config.yaml
arch: "resnext"
model: "image classifier"
dataset: "rendered solids tumbling over patterned floors"
train_examples: 195000
image_size: 24
crop_scale_min: 0.8
horizontal_flip: false
color_jitter: 0.1
cutout: 0.25
targets: ["count", "largest object", "its colour", "light from"]
num_classes: [5, 24, 12, 4]
norm: "batchnorm"
hidden_act: "relu"
depths: [2, 5, 2]
kernel_size: 3
stem: "deep"
avg_pool_shortcut: false
widths: [192, 384, 768]
loss: "cross_entropy"
init: "trunc_normal_002"
residual_init: "none"
optimizer: "adamw"
learning_rate: 0.0025
beta1: 0.8
beta2: 0.99
eps: 1e-06
max_grad_norm: 1.0
max_steps: 15000
batch_size: 128
epochs: 9.8
lr_schedule: "cosine"
final_lr_fraction: 0.1
warmup_steps: 300
weight_decay: 0.1
Rows from block 2 of a small image classifier, named by matrix and row number. Rows with one number belong to one channel. Each number is 128 + 32 x the weight over its row's rms, rounded and kept within 0 to 255. All counts start at 0. Numbers have three digits each.
After each channel's rows are labels from the 100 images, of 14976, where the channel reaches its highest value: "peak on" is the class under the peak; "top examples" is what is common among them. Only what is clearly more common there than usual is listed. The data: rendered solids tumbling over patterned floors. In brackets: how many of the 100.
# convs1: grouped (16 groups) 3x3 conv, stride 2 (model.blocks.2.convs.1.weight, 192x12x3x3), inputs within the group 0-11, a 3x3 kernel for each
# convs2: expand pointwise conv (model.blocks.2.convs.2.weight, 384x192x1x1, transposed), outputs 0-127

convs1.129:105107107122152080110126100123132154126148151153210181151157132122118161150161148146141188157109177211202194136093068115106090108075146112158147147178151142193205106099113104151137115128127115112112123142086107109108128158126135138103103120119088115121076121094077106089155173140169105167163151152122101097146114146185185154
convs2.129:162129143112136074113141158110119149139109082151193135140115158091158149138113072114126065062183081155132090103117129140124065170107183114097165157117186067126100115109038147097151135136089119125133115126156167074075095096100131164145115154137144195118101111133100157158095113079113098177124093164132086184109114111148106166093121169109140161119136156151133115100148131135117119105189
peak on: bowl (31)
top examples: bowl (38); largest object: bowl (25)

convs1.45:130163129112124151125094144116102131074147104086052094149174160094099149056048126152128143140121105107118114136122123088107105095058106130159144077117147069072103126124091110159094104077066141131134149077088126147108109126150121114139113107111149192184091102158072088140138201176101111195126094161108147158136097129106144132
convs2.45:083115084107075136047117130118164119102072181111130089178127142116060128164132121117138144082091088121100158135124118137108220105162147173136044189152119104174071104129134155000116143119135168103147154077161027170141122139100198105084188151161094069118116172097087135139083121178116129124153117145165142130095173060087138107102170101149148153122131177114162126136134127129045155139102
peak on: sphere (27)
top examples: sphere (31); egg (25)

convs1.183:096135121073124078099090092113116086101114078098067086119096049124102090112089099171181127141149127147139120164197186168149183151166145145137125175133135151120138168139114174117118128124124134183179183142175161178147127175140136120127135146120152165127159119117124122141110173147105102133107117086091063080086113089066076100
convs2.183:135118086126092090134138137114128131125142101057151132126170106117157119113160137213086088115105136179119160138116141093117137132198168139122115109166125078096098121096102141128131167078113158138119076129135140078090048144155127137124155139139110125112128135155121102086091135119128124143132127114126128117185161131125117153112167126160143088130107066085128057165086115115118138175094
peak on: spring (42)
top examples: spring (67); largest object: spring (37); bumpy ball (32)

convs1.121:099112100130118103116111112155156151140153173139149153180187168167099168117150135141137139125122131113111118173167160198114155140162157151145193145122141124148115160163139174145147119158113122108101131138136145127175125119119124161129136151158087080068073127082066031059193169186172128192188159161115094092131110145134099143
convs2.121:184149124106152172137156112102101071133108095096150123156120113114126198111098091159134088098158112143110106108101119100081080128100142096123216163075135135157093088070117113138134113144085158095142176187119138070117129129098150127142086146151119126122087141162112143123067142145090168189121106170131115136154084127087100125124138156129137135112126184139177200150099069119125114117188
peak on: bowl (25)
top examples: bowl (37)

convs1.42:172205173214175185162154151138140132121122120104102094150160144200146177146152148107142158133110122139163135152160159150136140122124141161175140174192161164190171126071093151145132137173186115115161115121112096082089118138119099111122059122136104130123153143160147176171111143100154168145116147141084090105088109087123090070
convs2.42:146087134076159125049121135067131073136151185120096131174108145127152104143106136158118120109122026097085110118135101121122173124096145153143023124112123165128043077106144077113134083104114190108086168125114117101110157189029147151118161138148126133141115093076088132116104107154157111137143171170176154112173100082119086125128163178169164143126143149117218102185118061119101112159104
peak on: sphere (32); egg (27)
top examples: light from behind the camera (68); yellow object (39); egg (36); sphere (35)

convs1.130:091099099119096107116128144137157192166123213162168161092098050085098061051065081131132147143110144159139157123121124093120097103111092127154110170146128140165189155177156133127132128152167109112144123102112118110113081065101092062086101069082140167175142114158132153151117128114139115116143115121105071071121125106132131127
convs2.130:175131140095132121115065138133152123095085123079170093082129102067177045126167118129105034066095072157164102132117093161126154108079161089098099128156100118131084126121110118119148162148152139072097094097164158159108105089102157142147129117090111101136105092129122122167122107122143082106155144133087090111131174100142118139108122181155186159096107110149155116096131117116115159137134
peak on: sphere (28)
top examples: light from the left (54); sphere (35); largest object: sphere (26)

convs1.37:165197173203165179173187168116143121117125123113121102162183147199137191172186160098119129129144108134164118126155143127138124134114114177187149178204168176227172120098102133131114140150177109114133143147141083088118136107141107125135099138140110111091141132142157189182126144109158165143136168154133114120151148122140120105
convs2.37:145101146077159131066136142082122059136160183145116123181132154100140126145116133165105099094135024100108104136130123133107181117115154140132028098123127179121077087101154035128134093109122177132094145121115119091080147182032144155108161121143141147134118111102083124129115119154140096130131153165176141115178090091118065121114135184145168119130142110136213105178128037126127115152105
peak on: sphere (29)
top examples: light from behind the camera (72); sphere (32); egg (31); bowl (26)

convs1.41:165177185131100136122090056102071062062105104073060078157180191110094133103085064110065120155129120137148158118091119103129139106130130159158176121100143097100032127145131121157160105132120126065118115103093147120146155134140162140170123133166136151174123105125111092095116164170113091124104123112159152171121113104129121144
convs2.41:121080115120054103070151116115167111084096152120117149146141133123152064165105134132181137069088099123122133146105115086125214113156148127107026146126076128153088121156109160087097099086126192101125126125171070120138133129091161191103204129165111054093102111128134094141103128173118100114118129138154155152088149065091138108126155134153173153113129173113193101171148084131067111163090
peak on: sphere (27)
top examples: light from behind the camera (56); sphere (33); egg (31)

convs1.44:070083143075126181123173165168138126143117099145110123082088150084109190106155167117116143157130101141132116130133143109127097120109126066098155049142183083176155127133128082124082104130169086108127113121183103123120112131130153126137149148106117069133089102162124128183054090170072119202116174181089084099136117180127152134
convs2.44:112132209169126085120115155145117092074134191170143143198107204058152145136154154148111129135122074120150050126141107108093202098117139163154024122097112139170143071123141069085109092150126165098138116142100109101121094147075161129114143120118113144112112159073091104151114106213127081180121127098168144105121136101131126139071143155056066105116138127145221142130135051121128115124113
peak on: egg (26)
top examples: egg (29); sphere (29); bowl (26)

convs1.32:129130129117127124122117127198244194235247237210245235139138138131128146143145126117130125122113136141131114133134132128101128163131118134124132132126135138134145126126122131129128119117099139153142173171167151165163132124117116115118126102115133140132122127120120112112132125134129126132138134148128128130125124133127120127
convs2.32:067123163116130159105088124194083158125122116119155067100158140102143079149103103169096073147089110142130072091133157128075124180116141079123112133161116123122160124131134115139124080172106087168144137169143215133122186102143138141145106103119154108101169089126070106139184127101194119141151098131172151172096120108092120135165130103145131146094149102108128145120107105130143102143105
peak on: sphere (43); egg (30)
top examples: matte (93); sphere (47); egg (33); largest object: sphere (33)

convs1.178:119136131139093126153155136143181177168110184207224201148142086127117094107078081108114137092079138067108132115154144146143157107144190109099087098117137137194177110139145147096136167189155112095114148098115140160159126117106137131120141117142104101110134111144139171165134167164093113126099096055095075084077114129105147123
convs2.178:169087099186133103132113106094147107077139154123116109103137159132120174080128119143103127109090180156127125172139120123106152029156101150122200129150090149116144115095087093131092172031130152110110146152127116144153114121148116164103178137102099143124089152119079131121112129146148148121167155165128130119188183157066125112073122125019176114106107094105139121090122148166176170154131
peak on: bumpy ball (47)
top examples: bumpy ball (50); largest object: bumpy ball (38)

convs1.180:130116088108105119155133130165153150088125126008067119139159153143178144123179211090107125116105090156081080080096082137133141188179159136136051175156075195185151138127126130124119095127100111103120174134135158162114094129125114107105112094098093133133102104136073089105082103119130110096120093125153129111142168122115139134
convs2.180:138154147162155109065079117182132160055172143082105094095133160115126153120153133101078107176073072148087100107092120110130095107115137095152106140111080121103091156179112118127149063138100158095164131048106166142103121095122091122154134131129124118139200118136130181112137167116174175108159117112123173068131086180116114058142095121129111107168102090131135105090170149127084095125135
peak on: bumpy ball (38)
top examples: bumpy ball (42); purple object (39); largest object: bumpy ball (28)

convs1.63:101097090123133103150125123173128135180128106138101066062072120053125175137205167118168136110117175138136156168147106154129090120112137090096109081132152139192131140114107144137111146126126145203170151111121153134127108069115102107053097112126146127105143132093139118033137176194138161191131169144157121113148137149104163095
convs2.63:076187170149119139096106120124135173089168128173175145181145143085104145158156127102066124147127122144112118106141119117144189047093094145156104144114134114139130100121145129119129154086160126147147134163100079103126096077117175126156165144090143149177105149120129105190148116143112118150102161127051148156131115136091193126083173091077123161179149084128088095113179086142148137142166
peak on: bowl (25)
top examples: bowl (28)

convs1.185:124084082115106123103131134130103128118089117137145155171199182160111157135112126090080079108136059134117120192242205186104191165172165169200173172121171161149165125100125141153113133150133139141159167145183167192175115111121129139142143152147113099129123114106140117109143136130137142117142135118151134121160135134174148149
convs2.185:123157141137107146153122099099097136108148119123096149119105099104114132074072096123123074079108182147098135141104141102078067132179124116112195129126095123121084101101144172197123162086130196131115110180106171103093053138145123129110130121108173128145089122098105086152131143118140134111166123127165113140161112103106083122104121091121132073131138064143112093125123128112170185145135
peak on: bumpy ball (96)
top examples: bumpy ball (96); largest object: bumpy ball (63)